A small model that answers yes/no questions on an image's attributes, trained from scratch.
Model: 64-pixel images, encoder arch efficientnet_v2, encoder norm groupnorm, encoder activation relu6, encoder depths [4, 4, 4, 4], fusion encoder width 256, fusion encoder layers 8, fusion encoder norm rmsnorm.
Training: muon at rate 0.0093, batches of 64.
Data: trained on scattered letters and digits in many colours, 3.0 epochs.
Rows from block 3 of the fusion encoder of a small model that answers yes/no questions on an image's attributes, named by matrix and row number. Rows with one number belong to one neuron. Each number is 200 + 40 x the weight over its row's rms, rounded and kept within 0 to 999. All counts start at 0.
Before each neuron's rows are labels from the 100 texts, of 14976, where the neuron reaches its highest value: "tokens" is the input token at the peak. Only what is clearly more common there than usual is listed. The data: scattered letters and digits in many colours.
# fc1: MLP up (fusion_encoder.blocks.3.mlp.fc1.weight, 1024x256), inputs 128-255
# fc2: MLP down (fusion_encoder.blocks.3.mlp.fc2.weight, 256x1024, transposed), outputs 128-255

tokens: "black"; "brown"; "yellow"; "orange"
fc1.375,172,208,213,214,177,237,89,184,234,238,180,209,164,246,169,241,173,206,183,252,176,179,144,194,149,203,232,215,183,228,198,213,199,211,165,218,117,150,111,196,157,214,146,174,236,209,208,255,155,205,198,216,221,202,240,230,167,222,161,200,148,238,178,228,232,180,236,245,167,231,147,184,225,135,182,149,164,166,244,181,132,240,194,183,159,211,189,168,141,204,191,205,287,227,232,190,326,165,76,196,189,189,176,191,149,214,199,84,260,235,251,196,224,193,177,152,270,177,194,188,178,243,128,260,288,126,278,243
fc2.375,184,248,204,229,209,242,272,164,215,160,214,197,289,214,189,225,174,217,158,225,181,220,219,237,203,287,192,239,209,206,182,196,172,204,172,215,283,198,212,163,149,284,213,253,92,228,236,210,204,141,175,224,240,238,170,173,146,255,136,224,180,171,209,206,198,224,160,172,227,211,266,174,175,200,241,118,298,225,228,263,209,143,206,173,234,171,227,252,156,232,255,235,204,250,148,100,162,179,221,269,172,240,260,191,251,299,254,225,171,127,155,271,208,235,183,179,238,209,188,263,187,218,172,205,98,228,265,195

tokens: "purple"; "blue"; "white"
fc1.343,213,207,202,160,220,122,183,229,208,207,133,165,192,196,175,198,164,162,234,281,277,157,188,206,264,178,206,162,247,201,227,194,200,237,136,223,198,161,250,219,196,144,177,229,226,215,241,178,222,185,269,199,151,221,221,252,230,193,268,207,182,213,249,198,148,125,225,108,223,213,149,205,244,153,247,263,148,285,203,137,210,222,166,157,248,193,187,297,245,255,203,170,213,222,121,166,165,176,177,297,169,262,230,235,204,185,183,190,169,175,214,238,216,190,173,297,216,187,212,194,176,255,240,197,223,152,179,158
fc2.343,240,292,194,274,188,187,181,272,141,213,260,180,189,176,236,241,163,256,276,269,209,182,204,162,198,203,142,191,182,198,201,187,167,150,228,196,241,138,295,268,182,197,210,211,193,178,212,236,265,146,180,176,216,208,163,173,329,218,209,232,173,148,247,235,216,167,151,230,237,158,271,226,179,244,231,247,228,186,185,114,294,147,227,209,206,179,168,180,208,208,156,192,236,220,244,197,241,205,206,239,228,165,188,190,236,257,175,229,189,190,202,215,147,179,260,163,126,196,183,270,165,188,186,133,190,219,192,187

tokens: "red"
fc1.194,292,152,163,181,231,179,194,184,169,164,181,161,232,161,186,184,133,217,217,235,184,212,190,143,203,192,245,258,224,181,181,270,220,228,121,179,231,215,206,256,190,158,248,194,159,218,187,168,154,251,219,196,189,238,213,194,148,217,216,175,187,194,273,273,117,173,267,175,193,208,196,228,240,218,271,180,196,223,168,152,211,211,225,231,179,210,120,189,227,220,226,210,168,207,152,177,114,228,237,167,236,102,343,288,170,238,152,163,243,211,117,175,213,143,223,262,194,158,233,123,217,196,238,164,169,176,234,109
fc2.194,186,267,316,227,133,206,133,250,207,184,200,246,218,261,314,243,198,169,196,257,181,216,187,204,217,163,199,101,110,274,135,185,164,194,230,220,240,155,188,285,239,194,216,198,258,183,143,212,233,207,219,185,198,215,206,136,243,204,326,246,258,201,216,224,231,226,165,244,202,172,242,196,131,172,271,271,277,194,211,127,231,194,213,143,162,160,179,205,203,139,168,153,225,191,163,238,193,234,189,256,156,158,156,177,268,203,195,218,214,208,188,194,166,260,187,150,157,192,185,260,221,279,170,184,287,209,188,173

tokens: "red"
fc1.636,249,213,180,155,179,161,175,178,206,185,177,231,283,230,207,163,209,175,216,206,238,193,176,257,203,161,229,182,255,191,249,181,205,217,192,199,209,188,191,258,172,194,202,228,204,193,190,267,261,236,226,182,158,205,249,185,144,194,224,161,243,225,271,212,140,245,190,156,245,217,146,218,220,293,245,192,191,209,156,208,145,174,165,239,205,166,216,261,181,238,170,227,201,220,253,226,133,188,255,149,170,179,164,180,225,200,184,140,156,206,229,172,228,153,238,179,183,221,174,187,138,138,174,130,287,183,316,114
fc2.636,177,207,234,207,255,237,178,132,150,219,174,204,123,204,207,280,202,199,230,268,157,212,198,148,176,295,179,164,157,177,165,151,134,285,246,236,180,253,115,206,186,192,197,187,143,242,234,233,132,154,155,150,128,313,223,204,165,198,171,185,164,242,207,189,200,213,202,256,220,180,249,174,120,177,169,252,147,226,171,162,236,211,256,166,200,248,213,293,139,176,229,191,205,184,233,241,181,264,119,201,192,196,260,246,238,207,171,116,176,194,172,162,226,177,222,150,94,175,195,201,243,225,190,188,205,251,234,165

tokens: "black"; "brown"; "orange"; "yellow"
fc1.712,206,197,138,189,212,226,196,279,234,186,125,149,203,239,166,173,217,131,155,225,235,191,251,165,252,250,188,176,213,177,227,252,193,207,271,232,150,226,157,217,328,232,163,210,206,153,218,144,143,184,190,219,214,196,239,178,203,161,243,232,186,151,225,179,267,216,169,215,271,158,196,242,163,216,179,274,199,210,246,180,241,233,275,224,215,214,182,152,173,125,224,225,206,337,177,258,242,201,160,154,248,189,206,178,236,170,157,224,202,149,250,185,287,215,242,193,139,147,199,214,139,246,184,141,235,207,270,224
fc2.712,170,171,295,157,261,262,193,187,168,266,208,255,234,208,131,223,218,243,210,251,244,195,183,203,261,134,282,207,260,221,237,175,184,242,234,183,237,134,149,170,189,109,223,249,246,213,121,187,227,233,235,153,240,151,218,191,155,249,182,172,226,197,262,129,197,201,218,164,162,225,185,147,259,139,253,234,185,223,210,197,230,212,168,125,175,229,178,191,185,164,247,185,232,152,162,179,136,130,157,155,172,194,169,181,259,243,249,257,190,243,252,170,175,197,173,233,154,220,178,168,186,185,203,167,239,200,188,252

tokens: "purple"; "brown"; "orange"; "black"
fc1.8,181,216,169,246,200,207,223,210,149,187,207,223,251,189,173,214,225,220,185,250,204,256,220,143,208,281,255,219,216,165,118,187,273,228,208,219,176,216,237,156,209,178,212,143,171,227,236,194,242,218,133,205,149,211,222,249,157,187,199,176,100,199,281,157,260,215,278,234,220,153,185,141,242,184,263,147,204,209,245,212,225,133,221,281,267,280,170,257,222,159,148,263,203,246,248,258,240,188,207,259,190,201,169,216,180,194,225,226,185,243,261,120,154,172,211,171,233,208,218,192,223,185,141,186,219,204,264,253
fc2.8,173,219,184,143,209,220,199,237,202,194,174,213,204,200,128,161,187,209,182,269,177,120,121,155,226,189,265,255,188,161,231,236,202,203,186,220,245,226,238,214,203,199,213,217,203,172,223,192,155,257,281,207,176,197,179,158,169,179,179,184,206,164,209,237,190,180,180,213,242,245,199,196,168,182,186,215,198,194,215,208,211,218,165,200,187,209,218,239,240,175,192,183,185,159,157,198,152,205,195,175,158,170,310,235,197,162,150,159,165,140,159,206,237,126,148,250,225,232,201,182,254,214,280,247,129,240,230,199

tokens: "red"
fc1.131,221,293,177,220,244,208,187,163,190,217,204,264,182,149,185,215,210,289,182,188,212,184,170,208,216,213,282,151,192,202,160,181,200,196,218,88,149,234,222,150,222,184,219,215,148,190,242,218,193,260,241,290,151,198,127,171,203,221,134,73,158,268,239,253,227,217,188,222,291,160,178,207,222,199,210,162,221,278,150,187,127,205,174,188,154,189,209,198,190,173,161,159,240,284,193,198,233,195,279,209,266,198,160,167,241,159,211,232,188,247,273,207,210,106,237,215,231,215,186,249,187,183,200,202,138,172,149,224
fc2.131,161,203,222,107,258,192,187,221,129,213,220,223,241,138,183,173,70,172,253,243,269,188,124,225,202,157,157,192,177,172,191,156,266,190,212,140,240,141,166,201,201,247,133,243,211,225,184,187,213,134,207,254,166,183,211,232,187,273,186,233,171,163,230,200,243,171,165,186,156,215,251,142,215,129,192,297,149,226,228,194,270,153,174,190,217,200,180,221,199,179,206,200,168,180,216,247,192,206,144,294,231,167,252,132,225,203,222,206,202,144,233,269,200,188,284,202,159,182,245,163,170,266,235,200,227,187,163,203

tokens: "yellow"; "orange"; "black"; "brown"
fc1.160,241,255,131,229,191,193,176,207,117,239,157,218,263,243,124,163,213,256,220,212,229,182,227,251,189,228,201,152,261,245,209,165,162,220,168,245,165,227,147,225,173,174,174,190,220,153,231,248,229,182,209,166,224,114,239,206,228,179,197,237,183,172,166,160,160,246,191,144,174,240,206,167,213,241,184,245,210,164,151,256,244,233,151,225,287,196,224,136,230,228,250,247,206,227,263,179,212,202,113,138,178,280,150,190,211,89,218,158,185,171,305,203,280,146,199,156,178,193,213,242,147,237,191,222,109,207,224,270
fc2.160,191,157,222,200,187,249,207,155,226,170,212,124,121,187,227,237,220,216,208,123,195,261,231,180,188,188,156,229,235,228,177,155,229,202,306,180,173,195,261,121,218,337,156,202,229,223,234,230,125,155,185,221,252,265,240,202,230,155,225,171,244,210,183,172,190,180,222,188,250,169,141,174,183,245,167,240,235,154,252,251,271,222,206,208,192,192,214,272,219,195,214,194,200,257,195,192,184,138,231,210,178,263,150,206,249,227,148,265,239,217,185,158,137,194,188,236,190,220,163,224,160,181,173,197,204,158,97,229

tokens: "green"; "teal"
fc1.20,189,252,123,252,227,196,157,155,147,258,180,209,171,170,195,186,205,148,132,239,198,240,221,209,201,164,203,216,279,215,250,151,233,205,275,202,232,95,178,263,218,166,173,242,158,230,260,188,212,285,165,161,164,210,204,222,256,170,160,175,199,191,167,193,207,215,176,123,246,263,268,207,226,193,237,236,236,203,128,202,244,179,214,154,207,193,200,204,167,283,214,249,158,213,234,235,210,294,214,187,145,188,197,172,203,128,245,125,189,232,271,216,208,152,143,215,134,242,217,132,178,220,178,185,241,221,237,132
fc2.20,159,123,252,230,209,180,195,216,285,192,242,179,202,222,216,159,214,174,231,185,209,189,265,216,165,176,259,184,172,219,209,140,275,249,205,231,122,179,127,248,233,208,228,181,208,174,159,234,238,182,182,178,221,182,255,218,193,244,175,271,209,203,164,135,142,174,250,195,165,139,188,195,203,158,197,224,149,278,186,175,118,219,175,181,239,189,208,226,111,200,144,264,230,139,223,169,223,230,179,198,233,213,185,196,212,245,215,232,167,228,313,211,184,135,144,168,220,219,221,269,173,187,274,157,182,171,170,199

tokens: "black"; "brown"; "orange"; "yellow"
fc1.5,217,165,202,207,192,210,251,246,228,173,183,168,221,200,169,176,185,222,250,150,214,165,211,170,219,140,225,176,176,189,244,223,184,156,161,142,218,260,169,171,164,121,279,188,190,186,208,188,75,192,218,224,238,184,210,216,214,228,188,233,270,263,178,247,306,166,146,151,338,210,172,209,239,194,146,209,195,265,230,256,207,197,159,248,167,220,185,176,222,199,199,236,210,235,218,191,163,188,164,243,217,166,203,108,179,252,140,286,239,271,197,100,209,220,188,205,184,177,246,194,146,185,196,215,177,182,192,175
fc2.5,238,130,203,200,163,142,235,236,171,131,190,175,220,170,219,193,193,222,93,208,203,235,200,190,151,202,157,209,148,270,187,151,166,231,198,277,190,179,207,265,246,124,219,217,307,210,194,188,272,214,240,211,176,176,269,237,164,277,138,233,169,159,249,134,177,187,225,169,238,235,266,167,126,234,214,176,216,175,241,180,143,207,174,214,244,230,194,164,173,205,189,176,159,153,166,213,164,255,159,207,176,132,277,192,261,194,182,100,233,190,194,253,234,170,245,230,175,203,121,201,190,207,272,197,287,225,261,139

tokens: "purple"; "white"; "pink"; "yellow"
fc1.624,172,163,120,76,221,178,133,184,197,188,200,101,156,158,149,193,196,224,205,203,171,155,203,231,226,214,127,181,151,214,302,220,316,180,179,136,207,248,149,171,205,222,207,294,164,173,183,198,184,154,215,232,240,170,237,250,167,200,229,274,170,222,198,237,209,210,130,216,216,154,271,221,204,201,254,215,236,195,99,213,220,263,192,144,220,158,227,205,205,199,227,199,197,144,218,207,181,131,169,154,204,249,190,227,197,158,213,119,173,202,223,210,210,229,184,200,189,288,156,132,187,174,242,204,218,170,200,174
fc2.624,225,194,229,265,174,197,221,172,206,197,166,209,245,204,260,206,179,234,224,164,276,331,253,148,185,140,244,217,217,214,135,154,228,219,280,212,166,212,151,176,178,162,181,175,194,174,194,175,193,298,212,172,193,226,157,189,192,211,170,153,195,212,199,189,171,171,210,215,201,238,185,186,223,160,111,177,166,155,278,197,283,142,222,216,226,204,266,235,205,172,125,169,231,269,197,135,179,199,187,249,210,157,219,238,264,218,127,175,269,239,204,145,288,265,165,228,152,136,192,195,175,211,201,165,166,186,202,180

tokens: "purple"; "blue"; "white"
fc1.132,233,298,163,299,266,193,180,214,229,288,129,172,171,156,174,209,177,242,230,203,203,199,176,221,167,164,191,238,222,148,205,290,231,194,190,196,180,192,183,188,176,202,265,156,185,199,182,193,243,194,218,231,185,174,169,220,238,152,208,191,244,106,200,256,271,192,167,230,239,200,162,184,271,178,214,245,242,184,262,176,168,121,197,257,97,132,171,113,199,182,220,249,175,209,263,242,224,141,168,223,192,179,196,186,129,183,197,95,138,232,180,207,193,294,166,272,182,167,133,221,195,234,147,251,252,143,126,115
fc2.132,211,229,247,172,213,166,237,213,135,269,198,245,214,203,253,178,136,217,154,221,217,135,171,209,233,188,171,215,158,197,200,168,195,238,253,199,221,149,155,213,189,248,216,299,216,142,239,176,238,246,168,204,243,228,195,231,231,258,189,139,172,281,279,174,205,203,205,211,246,190,122,275,196,214,240,218,211,271,146,153,153,200,200,103,197,139,188,204,164,121,150,224,271,162,184,266,200,214,190,211,128,192,237,225,178,209,212,220,204,201,210,225,152,123,267,164,236,225,202,173,211,207,254,165,180,165,208,188

tokens: "red"
fc1.162,184,178,169,234,174,230,194,220,193,165,119,186,179,230,137,287,146,161,221,279,264,115,197,187,172,203,192,106,233,223,211,164,177,167,154,216,140,256,195,247,206,185,169,141,155,164,163,170,201,216,244,164,207,279,229,260,255,232,160,216,252,204,185,301,271,151,116,160,219,159,176,195,143,141,227,197,220,165,197,185,205,172,179,223,216,231,253,212,207,278,233,158,154,121,182,195,214,209,258,108,203,216,143,213,241,221,221,155,185,164,139,222,239,200,216,180,238,184,204,170,237,145,233,239,172,260,190,226
fc2.162,219,167,201,176,234,209,164,213,249,157,290,213,256,172,155,195,285,174,181,177,180,244,246,220,167,189,244,140,169,170,157,177,230,242,263,172,204,154,178,265,121,265,188,245,171,217,242,246,190,218,239,291,244,235,187,239,226,213,183,141,144,235,177,214,184,156,168,209,141,146,205,216,165,123,213,243,182,185,162,189,196,239,234,212,192,203,159,135,235,204,238,214,136,181,187,241,210,258,205,232,154,152,195,265,233,149,251,174,189,213,230,165,187,211,169,187,213,196,235,179,135,141,182,243,247,243,158,163

tokens: "yellow"; "orange"; "brown"; "white"
fc1.415,228,212,122,177,242,201,228,156,167,187,233,159,214,187,268,190,190,241,203,186,162,139,256,205,195,185,231,170,246,161,161,187,206,189,132,193,222,228,205,229,166,227,197,215,240,212,165,242,244,193,168,163,118,137,175,210,171,172,153,208,196,197,250,171,212,220,133,232,171,173,236,232,300,222,185,167,226,223,178,211,137,204,127,213,226,214,188,185,228,214,211,186,283,257,189,169,200,199,116,211,186,245,196,204,133,152,254,217,238,93,267,224,225,226,198,205,166,185,146,203,226,176,260,243,183,270,201,146
fc2.415,244,166,129,236,196,217,192,170,180,185,125,212,219,119,186,120,141,162,136,297,261,190,200,178,241,142,200,190,165,196,300,242,224,223,224,235,192,167,288,148,178,247,180,223,244,174,246,239,168,173,220,214,189,208,175,207,231,102,229,158,156,231,84,213,96,201,197,144,199,263,237,213,169,191,219,207,237,197,161,231,316,143,155,190,157,218,224,231,265,285,156,225,163,264,191,187,201,248,208,148,177,165,206,199,254,203,172,234,196,210,178,188,240,187,233,179,158,173,250,204,184,167,177,244,101,185,157,200

tokens: "yellow"; "purple"; "orange"; "white"
fc1.605,197,166,135,241,181,254,160,188,206,145,213,191,225,174,262,143,245,269,193,217,259,154,228,193,155,191,189,162,198,238,97,134,175,198,159,232,243,157,189,203,134,266,244,207,278,167,155,257,188,116,168,186,217,184,213,236,168,162,210,187,198,224,255,212,176,171,143,133,176,197,242,215,247,144,191,209,129,199,163,157,189,210,148,164,254,203,183,240,160,255,191,213,200,157,209,212,196,206,174,127,203,210,158,177,167,146,184,223,177,157,207,223,198,175,173,261,157,141,138,193,161,203,250,253,180,212,181,196
fc2.605,241,183,160,215,205,204,257,226,186,209,235,190,183,195,171,205,213,157,155,192,189,172,179,233,171,160,213,207,204,180,285,181,249,166,158,180,135,227,299,134,134,235,111,227,168,268,266,224,239,231,192,216,161,158,272,92,202,134,193,199,146,169,182,210,193,217,156,170,152,223,206,184,193,224,248,252,191,188,123,260,274,175,223,241,154,226,155,223,276,294,161,319,161,187,174,179,233,199,254,229,129,220,180,294,265,219,205,198,227,215,194,247,255,195,236,159,199,203,272,228,194,171,211,160,132,214,238,146

tokens: "purple"; "white"; "pink"
fc1.648,242,152,176,244,230,169,175,188,147,261,163,178,225,270,247,140,152,241,207,215,203,180,199,218,185,205,186,160,241,170,165,225,213,243,218,204,264,172,223,269,197,149,177,224,305,193,231,226,256,209,264,186,188,102,212,303,145,162,222,193,232,238,178,150,134,165,158,179,168,237,199,228,232,238,180,189,164,209,160,236,321,249,212,198,199,300,147,183,244,193,223,152,220,249,144,166,165,195,140,221,129,234,231,262,157,154,219,216,132,177,263,187,231,193,184,189,181,159,245,232,183,271,238,156,132,175,199,258
fc2.648,187,252,216,155,185,246,245,128,212,108,181,201,192,220,187,244,176,230,236,200,184,279,250,184,227,202,230,205,143,125,168,184,148,206,221,204,166,133,235,173,155,364,178,140,177,243,149,143,148,200,168,200,238,244,145,131,209,129,238,157,245,212,277,128,219,127,222,197,246,160,232,216,163,211,209,191,195,164,208,167,210,152,159,220,219,179,277,258,186,218,172,192,253,196,149,282,176,218,218,222,211,154,155,207,208,202,231,183,160,163,127,180,94,219,219,194,199,171,210,202,201,142,192,223,257,200,175,183

tokens: "yellow"; "orange"; "black"; "brown"
fc1.426,228,128,220,226,177,192,196,140,242,223,213,196,223,151,170,193,217,170,231,245,156,159,174,158,178,206,150,207,105,92,199,184,204,178,162,184,146,181,216,190,266,122,205,236,190,241,215,247,180,188,218,161,204,272,192,194,200,228,230,188,176,217,211,249,159,239,145,179,120,245,221,231,169,214,263,293,231,239,299,120,199,178,188,248,238,148,262,206,215,263,200,151,141,246,199,178,163,228,188,217,118,219,231,182,195,185,125,273,214,191,202,195,160,169,135,239,251,199,168,151,225,264,175,193,156,219,210,161
fc2.426,263,254,227,210,190,172,201,252,200,166,200,203,234,173,216,189,173,177,234,264,239,186,262,161,184,188,136,131,164,228,127,203,164,258,231,168,225,179,188,268,197,210,230,168,78,215,269,160,172,262,200,202,139,168,127,184,211,198,260,215,221,223,256,202,214,206,159,232,206,253,213,160,191,190,233,263,191,138,198,180,266,226,221,201,223,248,111,230,207,179,207,211,201,203,204,173,225,211,148,183,166,216,168,171,127,236,184,187,220,162,136,99,231,227,145,141,220,170,145,187,219,224,144,255,116,118,283,202

tokens: "red"; "teal"
fc1.307,222,228,267,151,189,197,177,181,220,211,241,204,145,172,159,179,241,136,185,252,165,172,212,214,132,248,222,234,258,121,320,176,176,210,260,124,231,250,226,173,113,129,211,279,209,186,136,198,153,206,195,207,287,225,232,231,220,242,214,212,223,148,172,158,153,185,206,277,217,206,225,204,174,192,165,251,226,275,93,293,170,242,175,252,176,207,268,203,187,231,198,229,184,127,187,205,233,169,298,133,137,220,225,216,227,218,178,173,195,244,210,166,205,200,214,218,214,228,214,204,198,250,190,227,233,229,238,129
fc2.307,208,201,162,287,168,137,250,129,193,165,200,180,227,231,237,261,215,191,194,181,203,247,173,161,253,199,197,226,250,216,165,240,191,215,186,208,154,176,216,149,201,201,202,112,251,190,271,239,226,218,229,228,135,140,226,191,211,168,198,215,223,216,200,262,158,218,307,261,247,151,136,199,205,242,297,128,276,146,234,137,191,224,285,163,199,206,212,239,158,244,181,148,169,235,241,148,143,197,216,240,206,193,171,261,196,146,257,245,198,203,195,227,200,204,243,192,217,244,149,188,151,197,261,201,147,154,202,240

tokens: "green"; "pink"; "white"; "purple"
fc1.32,195,169,195,228,205,184,253,213,153,271,174,146,170,127,216,243,230,225,117,155,241,219,233,216,250,260,220,275,225,226,320,198,160,153,202,182,195,241,110,222,192,220,118,257,179,229,173,226,271,213,247,211,167,180,216,191,217,276,192,219,248,160,197,225,159,185,209,123,191,183,199,186,243,205,148,199,285,177,218,186,222,132,231,151,242,194,158,191,160,234,222,238,175,271,259,161,161,212,147,127,207,224,132,255,212,185,158,171,213,250,222,215,173,194,125,218,237,220,149,209,222,225,220,177,255,245,197,219
fc2.32,223,150,200,234,194,234,181,108,207,194,221,198,203,220,181,178,144,220,174,202,168,191,135,207,301,214,196,201,168,209,154,179,186,250,214,172,204,208,179,190,220,212,168,229,187,256,177,156,199,148,173,168,173,148,114,155,246,175,294,259,222,186,173,215,233,215,183,203,246,225,175,176,152,186,240,259,232,139,148,224,227,207,144,190,175,118,187,246,226,159,272,104,229,240,171,156,163,252,211,223,221,211,184,189,135,225,224,226,180,283,189,149,200,206,164,145,176,158,173,191,224,208,215,126,228,153,285,242

tokens: "red"
fc1.410,239,212,264,194,162,171,186,205,207,243,212,132,185,169,211,167,236,90,217,280,266,224,179,224,195,265,211,204,225,143,254,254,173,219,105,139,208,134,161,197,159,202,205,236,236,228,249,201,224,203,213,225,227,255,205,239,205,232,159,182,169,140,176,229,121,195,217,175,247,174,176,184,177,211,234,247,198,200,134,286,131,196,223,152,215,205,200,174,250,276,156,229,205,156,186,205,205,179,190,171,153,133,226,209,244,181,160,182,243,191,303,209,180,151,230,220,188,270,284,241,152,212,149,195,253,186,210,118
fc2.410,109,202,125,238,219,175,249,210,186,198,276,250,235,225,236,153,207,227,250,185,131,158,227,161,153,232,220,140,245,168,183,124,161,215,210,260,145,123,277,156,197,210,99,198,249,189,213,209,257,149,192,201,178,193,196,146,243,159,218,142,282,274,99,235,182,167,213,268,197,171,228,160,174,184,185,158,230,164,179,287,211,257,208,235,225,219,236,173,215,267,212,194,273,232,222,160,153,192,209,238,183,195,205,222,124,205,223,211,162,145,168,149,229,212,181,196,172,250,136,223,149,188,259,175,125,152,155,238

tokens: "red"
fc1.45,239,218,217,168,184,212,169,220,260,216,251,169,114,194,195,183,247,318,211,180,181,169,130,169,238,218,224,209,248,204,269,167,240,169,172,205,230,200,263,185,217,245,226,204,199,247,173,140,282,251,195,171,201,246,212,174,155,226,167,164,249,172,226,248,142,184,195,207,216,143,187,262,153,272,173,171,237,235,220,103,100,192,172,226,225,140,217,292,141,225,135,176,198,153,220,182,172,187,263,207,190,226,207,178,143,235,176,221,130,225,139,226,217,178,125,330,161,238,159,146,226,152,266,215,180,191,170,213
fc2.45,229,212,221,200,236,207,245,189,197,201,189,252,225,196,139,162,180,185,200,234,246,237,217,238,226,149,166,188,175,202,193,157,228,150,217,197,184,212,214,210,172,208,143,203,236,209,136,210,210,161,194,190,237,247,273,228,198,283,222,246,176,145,166,226,199,207,105,196,148,237,186,212,185,151,172,243,212,277,247,177,186,256,137,207,253,123,218,189,237,144,183,301,192,188,261,317,148,168,188,214,166,134,226,219,196,208,257,224,230,107,211,243,203,225,210,119,237,166,278,242,195,255,164,226,260,249,245,210

tokens: "yellow"; "orange"; "brown"; "black"
fc1.399,179,218,219,220,224,240,236,261,218,261,134,182,233,206,227,168,243,119,151,192,218,190,215,232,281,260,160,266,163,210,178,176,187,208,228,261,245,195,188,172,295,198,318,202,183,192,222,202,224,219,255,219,242,185,218,186,265,192,137,182,175,274,258,206,142,162,230,160,171,189,162,257,214,129,173,185,144,193,201,155,184,221,241,156,199,227,194,243,238,197,162,195,304,245,225,264,206,115,264,195,183,215,173,152,126,169,223,262,241,144,202,201,187,273,209,213,209,200,165,208,231,212,236,196,149,209,198,157
fc2.399,153,204,170,113,220,246,155,261,151,185,210,177,172,203,186,162,175,183,187,191,244,203,158,175,228,205,230,226,168,216,168,135,112,246,146,187,193,210,151,192,222,178,213,178,124,145,91,244,179,218,165,173,198,226,248,108,117,229,232,142,253,186,216,110,227,162,208,138,151,180,143,142,223,183,208,112,216,191,194,190,231,159,129,116,216,136,212,181,219,125,231,237,148,108,174,186,201,235,258,179,216,191,244,166,171,247,176,217,249,226,265,142,215,240,185,267,205,205,269,219,167,123,228,240,208,293,251,230

tokens: "yellow"; "brown"; "purple"; "black"
fc1.44,207,172,154,144,231,200,195,186,154,245,184,197,233,251,151,157,151,183,231,214,278,155,221,218,221,147,185,179,295,226,216,197,165,195,158,191,227,193,208,211,236,151,210,172,200,139,177,232,223,206,197,246,231,169,159,172,240,210,250,185,206,158,206,196,170,228,270,172,190,188,245,136,220,212,190,233,181,218,245,248,226,252,130,169,168,179,230,245,201,223,172,223,235,191,214,146,188,104,237,136,176,235,205,163,153,158,174,196,192,206,253,244,273,227,180,274,116,148,245,181,188,304,224,235,192,128,212,263
fc2.44,209,218,169,229,241,140,146,252,238,224,216,210,145,155,129,167,221,199,176,165,153,191,182,181,168,137,188,216,194,167,231,144,180,190,218,231,195,181,248,181,172,156,221,251,136,180,262,243,178,204,237,216,149,269,201,249,226,150,160,166,140,218,262,122,167,194,157,212,285,203,180,196,219,261,185,253,189,230,248,243,255,147,179,253,227,125,229,201,270,194,240,136,146,248,240,225,188,209,231,241,158,233,292,221,204,190,172,198,147,233,170,215,179,228,201,116,182,262,147,210,135,192,207,202,177,137,216,268

tokens: "black"; "orange"; "yellow"; "brown"
fc1.644,234,185,197,194,229,214,212,215,198,218,191,204,174,217,176,222,260,236,85,240,213,237,227,136,206,248,169,224,157,199,244,149,224,175,210,218,203,151,241,248,249,192,230,167,218,202,251,223,208,84,243,140,145,108,223,262,230,158,174,255,218,183,268,114,249,171,207,163,183,252,138,240,265,137,153,139,137,121,200,157,179,185,194,186,176,147,172,252,226,204,169,184,216,194,216,189,208,148,277,214,187,176,151,198,147,145,206,206,214,186,173,255,231,189,209,218,195,109,186,170,277,189,185,174,207,207,196,147
fc2.644,203,256,135,200,163,173,177,247,202,233,210,125,163,236,241,235,253,180,217,141,172,166,213,239,223,201,163,183,149,192,260,211,272,231,224,205,284,229,183,151,167,193,171,164,146,225,202,196,162,266,180,208,306,249,201,165,145,178,172,141,83,133,272,214,202,216,227,218,192,186,143,255,196,269,222,247,159,134,122,243,182,207,161,210,220,226,231,136,209,178,181,227,245,212,218,178,160,235,149,198,171,192,271,211,228,201,167,190,176,197,193,197,174,143,196,235,200,259,204,150,215,171,144,252,184,253,250,168

tokens: "black"; "brown"; "blue"; "purple"
fc1.281,214,237,206,216,207,138,209,220,210,189,211,238,107,233,184,167,224,227,227,177,225,225,216,201,218,170,180,210,262,206,244,173,160,168,241,194,198,176,251,226,181,197,247,191,191,248,208,189,169,234,129,188,137,285,293,279,167,194,170,268,185,279,172,195,226,197,285,142,235,214,204,138,218,197,227,240,159,248,233,234,145,250,235,218,197,202,163,217,169,203,207,275,242,174,166,197,223,158,254,184,281,186,161,263,324,228,250,229,182,187,206,247,248,205,158,173,94,181,244,207,288,231,114,250,216,199,186,220
fc2.281,304,277,181,142,222,243,239,193,188,144,262,187,221,275,256,259,175,168,216,185,223,157,194,227,195,205,192,202,213,157,270,224,242,185,184,177,186,182,252,231,194,160,184,221,184,216,247,184,145,178,232,153,223,182,199,166,148,261,149,251,128,257,199,151,254,162,109,224,168,226,272,226,181,227,257,249,295,175,272,198,243,141,218,176,195,214,278,188,168,205,137,211,121,170,136,198,177,185,257,170,221,220,227,241,105,187,151,204,140,213,267,261,191,180,206,189,164,197,188,181,185,205,204,260,152,284,199,161